A small multi-label image tagger, trained from scratch: 4.6 epochs.
Rows from block 4 of a small multi-label image tagger, named by matrix and row number. Rows with one number belong to one channel. Each number is 128 + 24 x the weight over its row's rms, rounded and kept within 0 to 255. All counts start at 0. Numbers have three digits each. After the name is the row's rms in percent of the matrix's.
After each channel's rows are labels from the 100 images, of 14976, where the channel reaches its highest value: "responds to" is what is common among them; "colour at peak" is the nearest of a few named colours to the mean colour under the peak. Only what is clearly more common there than usual is listed. The data: pixel-art sprites of 400 made-up characters on tiled backdrops.
# convs0: first 3x3 conv, stride 2 (model.blocks.4.convs.0.weight, 160x96x3x3, standardized in use, each kernel summed), inputs 0-95
# convs1: second 3x3 conv (model.blocks.4.convs.1.weight, 160x160x3x3, standardized in use, transposed, each kernel summed), outputs 0-159

convs0.61 092:141120089135115138155133179169125133171091110091092136115173143157124105141129080130097132151141126149170129157141129108139154121116146146127173158128133075144153114145148160132122146089149131129115128144133153158139186135148128172113108114135133107095174143109126142157130157152167098135
convs1.61 084:139144130154148141163137154139113114124118142159164129147131108134158132156152162142168130131126197134142142146150124147168143142180171093136154181154150169163104171125142138104088172137134112131103122125110133157135165120141140124106104151121162078154122127149132159146141130135182120131115140092118151120101129110151114134135140145148147113106116145143135132133154161151107157175127164136109147154069171162142155067124157117143166149184126122126086131116143141143139141131118134
responds to: white
colour at peak: black

convs0.64 094:158137115168129163160122131162128124166121113113117148146171150126163114116118111141122149144145135121173141128153166154138111156114143092164173117165137127142168110127160174143127114139187168146147135139160149177147120127169149173143103159108115154134133115140141166122144160159116136140
convs1.64 088:116122129151135140163135129125119095106098105166123118126139108117137128125142170153161150097104136126132126159139127096140118152155168080145157138145137123170105151117114110102072141125115099122112077118136120145149149087118160108134108119081124078152112132134151167123112128129177102154072112135147126120092113143143154080141150115151164126132134142144121092110131160162122152146110171124077150158079156158162114105136109104134151127186122109128079143135158154100127141113131171
responds to: white
colour at peak: black

convs0.76 101:135144095131113149140116175159095121179119110110125107117203120125096106115150132114129107112122148123180142174086126135114154115115129110148144163127142091138138115121156148097125110139141142092129112163117116138111183140091136207094123125118145101129136113103117126147136130120161127099
convs1.76 097:127154099126136092135160145171156118140122147100172141171185121140166147135109150103162148137097112134157105119163167136133168122146151165121140130135165166141099146139138117124124123087132118161181147104080143113113119128126098133113109145115127154146150133137147129160154130124154110116096127074061160168094131154143085116116129170154158119132103143129148134170118123160122143102175153165141128153102160114144113121114123119134118142154110172123098166099115125132132142136095096
responds to: white; red
colour at peak: grey

convs0.146 101:110135117089115163150160161147135118146139147143143128161149118155096145124145147111100123128146141113160145171118105143144164137146116136109118159115183143089106158105130144155143149107076165112117093156144095110125183118110129174103145109175159148136154120145119121154135107128185138110
convs1.146 076:128139108116124146116146135148102110117121159133122122145183111141136150159113161112149134113121100139172113109134158080114168105166132140141160125095127141111105140116117105117124132085124138139155106097075150122113136074139060152145105149098132137104134137123151145145136112128175109126075142075117144150118154124122126083152108166116140089143113138117155118117089120128150130143152133128133152123087116145171135142150099124100148151179111143141043169099144161153126137106111110
responds to: red; large
colour at peak: white

convs0.70 065:137125142124120164116116134161090109128099136125170102145145123085117166114127082152086080126127118142160121146093128108133136101116127093095123122117166108107117084094135093125086126139124156083096133099102116128126171156121116152082159101111119147119118105113125135142157149110177108088
convs1.70 088:191132112134151132137141153177147137120164153108152130153150131152139157153134120141137127134142159122158121120154073135145157108132147142120112141154135159122138138113121164133119165129166172125149164116124117140127143155153104156103120152183181138100153121112126153165143145155129162168156181098127128163150167130151138147173119142155119124120100146141112113202110139119128130151128101144145158129117141133141171112115149132166167173121142172155130182109108120158165144141131139
responds to: large; white
colour at peak: white

convs0.93 087:120127131165159153132167153101149127168144145141114103129148102163141111163159136134133112121151133146135149163140129095112133128133181129184164142113143096192176148114114136120107133107139164127117094166172168161132148139105119134148114117162118133118118140105095169141111138120155167152
convs1.93 076:126102153153133161099174140104118137111100112153156155137122098132154102142166168129163180160131126106095118164168106134145124152120142174165134142122147155145144191097140113114143105126101139175101143157149143122137146107144139149145143122096096094162108120147113121137117173110189135131116160150154135154149128123109148158180146116104105123108138086125121131097153154169147108155177112098101124145098127131137122105176122133123109125138119142114080112143163156115138147117165100
responds to: yellow; large
colour at peak: black

convs0.32 098:117149143146122168117130174150135130118114136122105140097146151129120147183145109126134146187147153145177123163119124116124132137100160145096128166139126170123126140138156125164070151135153150161117136124092171155144170161150161146135112110161128133096169113136116127152174121131164109138
convs1.32 084:161164137160146169147142154147152147140130125116190152156127123145157162163164162106170164137129127130142151112151132137163105144135164071122127164166115154134166173132132145105103127150137153196159135171120131156143150130135125141115110144122133096148156157144134139159137139147160160097104141127114139155131133104160142119149135098157140158136137162156126103108079125175106164136111127146132127164099175149121163147162111153106161154149147108122095151146130144147115130124142099
responds to: large; green; pink
colour at peak: grey; green

convs0.14 102:116133097120128137161106158134110112135096081107173122107162121124106187136110124143130110150130133145165113154075142123145151116120111144093122146117180069115124105143149100115127139139147138103127134129123126130134209173131136160098143129122113113129138102099132139160142103116179118092
convs1.14 094:155156151141125112125160156147116117125169159085175118153135121156130123159130154143149118139121147121165121107154116130173162107140125120123132125140153179132096150126132150140106148129145172152113172109092131149116141127161110130103128137154163154105136110126119150153137145142147134158172153101099130140141170126161114141169091129143155119145098126140116124191137120133104140136121112157170135102138157132124170102128129135129181192116148176127122199078113120173149161122132146
responds to: white
colour at peak: black

convs0.67 112:119142159147125195144093129110129130146134121141154103144125118124146128134123123201113107099125144117132170120071168111097127101128117127106170104134128103148136128128133130111129144097110203088122117131130102140143139115116136130103150113131119134121130117090118217111157130133141149091
convs1.67 093:141079131119129126117116119081088125125127076162077108070127086108123104094119122148119119143132152091106139141107126140140133165131106158152107102085131119093157093092154160095147129115102127107111100133150134113138146104139140157129166116140144142144102091110127133125103090132130122147131136158195129117158119118089185147117145127087100108103146104151095113117149166081180125140141143068111120139109083116140134159108108117157153125122134133149094136161136124134143134136150136
responds to: white
colour at peak: white

convs0.31 113:125143076127124130135111163172120111178135093107100122093198125134110091149129113111136108137103140106183121162093114115113157109110139107136156144127123075145143104142173151096109122122140123094139114143124135144140178129126138197102127117120125085131148127120119119152118136127158141104
convs1.31 108:127140095119111079153153138162137097131121157104153131166173118147139134097117149107146138136094120107154102124153170117110179141149155163146139111125158161152084114128125132151126127071136100125163134082068139105094126129125112138110111139131158150145142119111138127168147108121163091118090145083071151171098143152139063122108118156133158103146100129132135128164128146131117139110161149148128109138114162120160126124078125107138133157157105159108105150101114113132131147112095121
responds to: white
colour at peak: grey

convs0.99 100:151129143160171164120104131155148124195103106123140104126129119144113135139145119137136109110117134126142128129076135100101103090127113133161177139139131113145176140134122120105091147100113165101064164124160112178081147130113121128106132101120133110126130123091116179113129149114157105094
convs1.99 108:168133139136145113124156123128128146137130114114144127107108113123120120116112136141151126150124137134117157122137135135156148156127136129141137168125156154128159141100144182124143133140110139130124178120137095139122185133167179148107191121129141141134097126133134132153133127119115101144186161146153114136163178155125165141173141137162155102132129150152099141179138115119136146120157147115125192131127134117103164118131127169208135133112144178166124170153154103159164160159144180
responds to: yellow; white
colour at peak: black

convs0.8 107:157136150155132142123088101145113144142127142108140170089138148090138149121098132148107150171111129153167101125121134141123142117126143100132168088183132114127151073120137124114096125145185137133163103133116144174137137150194134152120128127077104145168113139158148134131150152139132158121
convs1.8 095:163122133084125141115150151135099081114143130121151154133161100150142156153133172159171180135139135096129154151165101132169150107154145162133127144121144151142125185143147132144192149131121183155166129137123136110102143113139141143115143162133142153158153100139152139134100136133150148161122125129161111153156175158112155071156139124133117139128163093148149128143153132142129088183105142120153141130122157136148129159149112161132147173091112120122089148159138151126150123126109168
responds to: red
colour at peak: red

convs0.22 067:116154136163174136122138153142155134092093150116143180157144165146153166135094116116095146105174151142119133135159131156166148092135131116113109156108177132121117134130074146144114177142150122113116132131133172166112131143166162154092124138162136164122132100159128121134165136146121132108
convs1.22 128:173150161137143170111131169162138135128139145132139152132143136142160161193142116136149153123176162131144131109135078148144115110145170127139131195157128139126143193139117128124120164132158172155144137164161105140123156159146122147125113169119133106129154134149141145130138168198143186144119145107144134159150166107156148109185143145151104161111124143153132131131119099172129122186133128130113149143107129180146155137140139143120147146131137153146115145129116128148134133136145127
responds to: red
colour at peak: pink; white

convs0.77 105:131145094159138142097151140135143161182114148136107145146122140139128114124131115124091135123141144091112142110154129166124130139152129122151199138158103151169197154118103139145119159105101156129146110126179130147131089109118144130132125130138146165163139135148138166110150180150074138139
convs1.77 082:140101141115104134137137121106136117115095100165112111129126112117144106110136141128141174114099128104098132159132118143138149141107142119118091128126119148133128139143124074122123107134100087124101092126133157091124110084091139145165124117092084067151131090134113107128136145124155135093105151158157168118119071121137163127116146092084101110117165080166127107093121175156128113152116124129131115151115145158142089138144122096110161115152146126100086148164153163102077091110120078
responds to: white; pink
colour at peak: white

convs0.52 106:132132088187141182129105137146123131173112083114132123127156138125169123174143113142123105128124119117160125121096148099115111122120136133153179133156142101154165107156138129129102127123144175099134137123153143205146138132144125152104142131136129118094160114098142184098151145116151142099
convs1.52 084:155126152151143120137160145115100118129110119130137145103128124121128114136117155157175148138126169137148135139143119122167146149156153124169166170133171166142142152104140166123135156117122131135118143125131097145125189135161184141094167146105149105136123130127143179137134126148147129164138155131154113166148175143152154113177132127150149114117125145183115131154129143161139141154160155105096179131092146140166146112129144154177175145149145160147108157133145114131147191129129172
responds to: white
colour at peak: grey

convs0.38 108:166130126126141140134187169138158150163128149117109143140185123142135115136154163130160116160150141149157126192162122142147152128121145133192134204137120110170157142136129138151129119158152141145133128161157150115145108132109137149134105120158164125149146138174128143120133145123109149150
convs1.38 094:152118151147109161134123167114117137120095117135161167139143096135164122135180168139171143154122155115107143158157088127165127130151151136146122146123126151136132181126139108110146117173100137157109108151116161134144143088122124158156114148100123056158128121158136119126116139147174142123084145113126168145132110112115116115132136117103110125096152135140146120112148175167141135173159128117127114189071150171120137103165136109114099158138107133112068143155146159132123118109103106
responds to: large; yellow; orange
colour at peak: black

convs0.126 070:115132047163133122108131156156119135165116151120111119138151100096066111131159135097076131125157136091132131117119069121090152157142123123130155157158148171145151137108115126137127133111095109132109085137121120145099112106106145154102120108137124119147127100133127105143148185150112100131
convs1.126 076:117106139100094165128130107165140127097111129142133112162149133131145153118120147099127115094075083110133100116101149073099131127137137119112134091145117131156121148138095070165107112095132078133123084111120163075097086090073116097126102114111105115137138122133120134136141132139181118101105108147136126113086074128165129114143127109109114094152121100146126104127103146162108124113115124148130134125156130135140112130133104082094139113181155125111099142109138167098086101109145089
responds to: white
colour at peak: white

convs0.91 065:125117113178175123161113149128137140115095086118142138146108117152118171097167160166139137119165118155110186123141151144106111141174146123147113144151160134113135122070101116155063165117142107145100163165152147156133131159137111130137132166129141121142114098114116142137157105120131128136
convs1.91 080:144135143146134178071152121099159147095145102128172127132124117153154089164129191157176171145127132144132100107149107142175100135114119122129149143104120123152109161106147126095125133125090157168098142174170123163117136143137137120117147113126078139148151131163169137129122130102163129143155117155163134099136142140126185146153141120124145155172123118085097137092091097157124136132129127121140165130121122121118116102171096151101108123152109138118108082110148149129123140123178128
responds to: white; red
colour at peak: black

convs0.18 120:136123023137119139122119174183111129165083105131107125114175146133098082138127108134117144137155118098194142136125127126128129151124116127110151144168125104142142127140164145146116128128150130156137127121102135143136127104137131182136123143146139126114166096096146126154158152145120098143
convs1.18 113:091134110132125126147149149129127085113115134144151151158156131144137111113127155152151141098093139135135122139143142121107139131154141109123143140118122145157046114132116110105072153138119074099091093126099152123126117102103127104114087142109129086153133120130156144148132122109180105126082117098095140095065095136157072118097130120114144123151117134112141126105137158154099154127110153156114104149090162136134109075134147087112145146179094120082105125100137137092118119108099129
responds to: white; pink
colour at peak: brown

convs0.130 094:099114116141140196127134142134142185118130130137152150151138124111113152128152119153084145150140112151145141140135168151151142122162131112145132156136133155095115135109116124167093151132119199159125115155133143139139096147151106145127147114142109170165099110174150162120198105123118158133
convs1.130 086:154111125156138201092135135087147128097148076157134151125144117154154119163103174149169150127105119144161113130126125147161109137132102137121135111088131091124129133095126113081120118111067144169123107142141136149129119121110111140111118153134055156143137127151170132140096108120137125138095145147162146115121108132114186150137158117120144147145124105101108118073097118130147127150146146114142158150096089115147082138163087129104145112114103128141078126135139149105129130128177111
responds to: white; large
colour at peak: black

convs0.45 111:156142168131134148185140133144145116156155151115134131146177168165177114109108138155108150110122147118163141151151171158127148129146127131152134116119149136123131123134159186115155147129149157103137132169164109128137174106139140187138136151104121149155125143142123161143135139174169162122
convs1.45 092:168123118128151149151106147115118144091111123143167134129144108111147180168164187154190159142158170116139145172143129136167133116136148149142155166155143129161127177143137135112142139148145158135181112136127132133144133116132101147152103137117137135148135144154136145154131107139179146134082148108136147142131126116136144070127150137143145113102126161142165117125116144152166125153130128117123126172075152156165141169159119124147142151154134119142052140127142182128128141144099135
responds to: red
colour at peak: red

convs0.149 073:164138103157135150097132126139131139156105109105150121176097154077151141081144097125111125117146120119131130141151131137152142143153152085183171131160163115128159092105121118168110131156141147147136163155184139172154120138121130126131146150095120158145119140138167157108145173137145111140
convs1.149 067:149157127150146149125149139112115099097117121151110105135124112097123112148148157149176160113149130122131131134134105141202116142134159115139135184147139124146118189122112122102113141083123114166115122148172121157130144131136161129116153118092114093168136132145120153142135148163153149164133137135170123133119149141120195108178179154124143137092150154130128112095112144196124134140140147127110186150080148174144116128135138138133150137170121128120075103130166131115130136135151128
responds to: white
colour at peak: black

convs0.9 086:113151136102114122146165176137132150131135145119139163125167126168140173145132151136119135183148142143178136185153127139151145142138135166104101155111153135099109149134148131120150159139159126140135098131131133114146191159159144145132127131152109156145169141144135132174125102160192129136
convs1.9 074:103132160140108139143154150115063114091132150134130125141125131132127123162162173129154123136118134119143146141141093106159139125130112089136114094114081161129106152128130109096094125166113169127094130097082181137146117067135100137162118136096138093121123103139105117144102136124183129114122131106127163129134124097136133117134079102120130069121140104131140085127117172116122127159098100134152120102085145143121161112136113112075147162139119157124064152123145169163121131095135139
responds to: white
colour at peak: black

convs0.46 081:128131148141123171125099147158105124176113139089122101078181112104100129145136126150130085106111132128170105147064148128096140092099115104148127143127103137126139108122155114104100116112117167091114109141124116144118139114106123176085104111128112099146108106114108151133159120135115143066
convs1.46 076:110129127116163141118161125098153136137151099122139145165140111162186114135097146160130120140128098125146110117165162138132159150123098155128141105097099138140132139147150154096131126113084138162166130126131128135100105136121121130146118138151117186155136148174184139134139088107171112164089116158167133153116129164143180124131151100131146120180109149087118141094098127104140166111126152107168165133149125124132108154134079128142107127152082088141098093120118128131158114166171121
responds to: white; large
colour at peak: black

convs0.95 079:128116120178156142122120115118128120154109116124117105102124106142114132143127115135129116103107114130110123134080127087093114060104136102124171109114139078162171136114123113091094126091133144105106130103143118175125163124098113105121109073133096101114106081120071146124110163109144125108
convs1.95 082:138107162116147122135135138125131140119150143143152110137117124113111101149099134136124121139146167101142068143150139161166170130098136162134115118142160168145155144125126173166146124134138131147129175132173125100113128138138160118125132108166125158147120128118099143131137154167127162149163175143156134175131147121153158135160174151120120124116126116202095120197120158157137099130145103135140155135129142117154140154130145154199143159115197137144128172124108126117150145147156132
responds to: white; large
colour at peak: grey

convs0.145 112:107131108169143164102122122110136141194138099148095125135126118155142106143140095140124106106129130121111152140090134123099117100121138118157193126132115091163186131117124131112098155090114177088131110128174133185152114110126124109107108113134127122134131121124105179096125139134101164100
convs1.145 097:130083139126130127116161106119107119125126117154124146116128108132114062074125136139124142148124144095114105158153135149132167176155141150172118107106143160137155112097141159137146122094117113102064135115132137105116159096144172146127180136122162116168101088113129135136109116135159112156124175161176139151162123160102154142154154119098106110119148091162103123121155177128156118158162150062089135139123120121151141131097134134170135126138129161139111136168137116125142155129151128
responds to: yellow; large
colour at peak: brown

convs0.139 102:150143172173140165123102141113090135125114125131128131135176106114132112128124147123135072094170147114121155099106122121119094071113119090143140119174164154129127112143129159145103120133131143069143127145100118169118167122131146170073130126142156125114117130107141117117162125142146128074
convs1.139 112:162142130131152135139145150136157112131130133115162133122126119112167145194139156136155148126166138126125140111129125201149130138108150164118111226142139121121153182136129143119154159137145166162192174160152140140122150172160114146121126127135123155138149124163133111138133154145124158125169145117130135152141161115112166076166150154159144165103117138125120137156101080153147087140151128149144162152119122136111133160130111172146136109119124152161116130137126137122147123155122113
responds to: red
colour at peak: pink

convs0.151 075:108098095117141158095182161132145129152131146171132118164147100177109097144165140108122109088166112119133160140135130129130100141156141139151151161109133132125164152110101136181110133131092175118151124162171120103082138105115104150119111137157156160160110150139108140136141143128150157134
convs1.151 090:122103136100138139145150154122116098096144139157171148139152112120133142135133168154159144128141132104109150161131110154165139115120126144119133129125117131131138164131144118138179132168108124162168151172161160097113105135105130119110126118130099122168151118157120126155127162105186161144084141142149114131115125126117168068155159139138107141110149069123134124111121156142163072133078096107165128111095142125138115146181101142134138154144113097104071110139159162142118077143123157
responds to: red; orange
colour at peak: cyan

convs0.127 078:112133130160161164162148163133140167090091104107140145138136135140137136125146142175118154118185131141103154122159180150161089104173121133147103158148144128111116133125091134164080126124144159148139146132140150138139095145123131135130104124153133127158125111160138161121195105138087151117
convs1.127 113:149164173154144190090141160112154151101162113117145139125127146167159110192105137165164154147172126132146112100137091174162121129127129111149147167123135130136118163121150139096097162133093159159126132182167099153104142162118141119135128162132098127155152137163168157135119138170147150157143134152151139127118157145149170157151150115144151180163105118109104131099106116163115134147136133120133154132128121166147105107161112161111120140144130121107130110099115122135131144127164125
responds to: white; large
colour at peak: black

convs0.94 102:128132108106132182085144168168133146150140144143139126157117081142090139140181110118137115156173149106140148141115126133152134156159139145129154173140148179106147152110115123185098134125086178143141118144140138102125118130117149139107143127170167152134152139133141134155176157119145137117
convs1.94 094:157138146111101163143130134143119160125106129152153139134149113114146152150139162094171163113142121147121167121115144143158106146130147123124145126129117128111168174139121127123153130142127125177181117158147157109120122114133123152116154129111110120137150169157134129149139142149153148081076150131143132138121111107147162054138153133124112145120150150161150116097035120169128138124117126133130142166087148152158127171168096138114143155157131135118071122159140156139071103106139112
responds to: red
colour at peak: white

convs0.39 121:083108132163163116116168146097161108166126144132100142132140140189147122182155136120142107108128111153117148133142091106103124121118143140162130162092125119161178147114118091133122185125103116087135082148169143151160124143131110130128107135165146132101150136141077114123130111110119126134
convs1.39 113:150129167115133165067156158128140134150137133132183152149117136151162124176152168132160170148152160122115130154172099182176138124138167135158104162120125158135144204133143145129139136145132178167110157168133134125124150123152145134152149152127137113181125104158132123146127152160180150138162144132159146166157162139141155149191145113115091145121144120144138142126155136160130113165143115116140151160122136150131146112147143147123131160128117141122114129147136140139148128133152115
responds to: yellow
colour at peak: brown

convs0.121 096:122121102095125178093140167172150141161132149144141127156119091148101134128184112124127128149161132103143140153132131152139160157165135147139164168138156172103145149099127132171119140123069183146119106161139122102127129119113134149121146136147140165156138149132158147148168163132155129129
convs1.121 091:153118129121115153146140121141135162117096120153142125130142092098134138144118150065157150104119105156108154123096152142141099150106117111121138108130120107108178160126104112116142109131114110168169113139145167121140107114122110145114143096103094114128136172138115120143144122126162129074075138137149131129108100101126162069132145134129115139104140138143123098089042122164128139111133131132117157153092137115143108164154079129105104136159125124122057121157150157128071096111154107
responds to: red
colour at peak: white

convs0.37 092:156128137160138177121166145128140139128112147117128174119134115131137145135149104153132139174123125166149115171162158133152148135097154111168167159143101142135154110138133122170093133149174173157163123134157159157142138159144142130139122118119115137142156162203118164141154158126147128140
convs1.37 067:152142139141117109174157131113100119117093107149141140108115101128171114151159176155166163124132139121099150139159115125156112123124134139133143165138132155141110198128135126096155141130094141165143113131143142158133168111136147152128145125088115115134126148169132153123113128098172114134112108157165130141125145117116186063129136113155155123117162148150137110096095157156145138146090122117113166151087158169134150162132101150114142161142118114130057114143167170102108126102145138
responds to: red
colour at peak: pink; white

convs0.62 113:118132106156150142111167152132146150194125132130096137148164120151135099140156139131144127136149136136142150168151135152128128129137147136187184180134112101184186154127116123138127135130127151121143110146189150146144097126098131133133092134156145142143130125152124160097134151115078147147
convs1.62 095:130099136131120153129140129119120119116098121153139137140134101147140088107163173146148166146124151104098117174162104130152146154143164135155105130120122161132133150115142110121134115135110117118081103128122159103133139070117140159171122127103132057160116092125133121127113129124194122134098158133160162136145087149118145142138147093082097107120164101140130111107169178163142128165150142097111101166104136169138117098141128100131112140152110130099075154173150161112133118119117100
responds to: yellow; orange
colour at peak: brown

convs0.6 047:093160071169136102146158126136131143139120119117168148112122096162116181150110126136083115126166156086075137115136127118122128137090138084123134113123164114141159128128121137140112158142142081121115101145135137159101155141145167110116144135155092123119087105164084138163139159145140109132
convs1.6 085:098125164128080124116115136109092112089158152142190061155094124145115105145140189126162104101126113113145112106139125111167142114090127124117126136105097145147126158155101111164107108107123122142102133118140159123101112109127098109122128089127107126129117128145073123136111161164148137123134131120156146139117118084153152107131123132110135102150116080134109108115102131133108097118087069134179148073150121147123140136124106117093141132136157153102098099087149147135084125094166108
responds to: white
colour at peak: black

convs0.55 100:185133118127126136142152156165135153183115155116105143148188139133139070110138126126129139148144138141181144174158128160151159137125136133176170178147122107167157141120149158149136117123148131137150135148158137128144106109125139174130101122120140137162153144147142139127123169148097141153
convs1.55 098:133110119139128144153132133130096103108094134150163142151150099124137132106181181144163131130102147108126143165143123099142136134156148118126131118140129150146123143125131090111107135157128092110106095107102159124144130063108120130157097130097141053148109117132134126135123118120192106115069146110121155114107084135129115103121126112117133079116160123137159106125149181134129146152131155128108109164080154149134131105145134074126127145161098132109051152149157169125108110119107123
responds to: white; large
colour at peak: black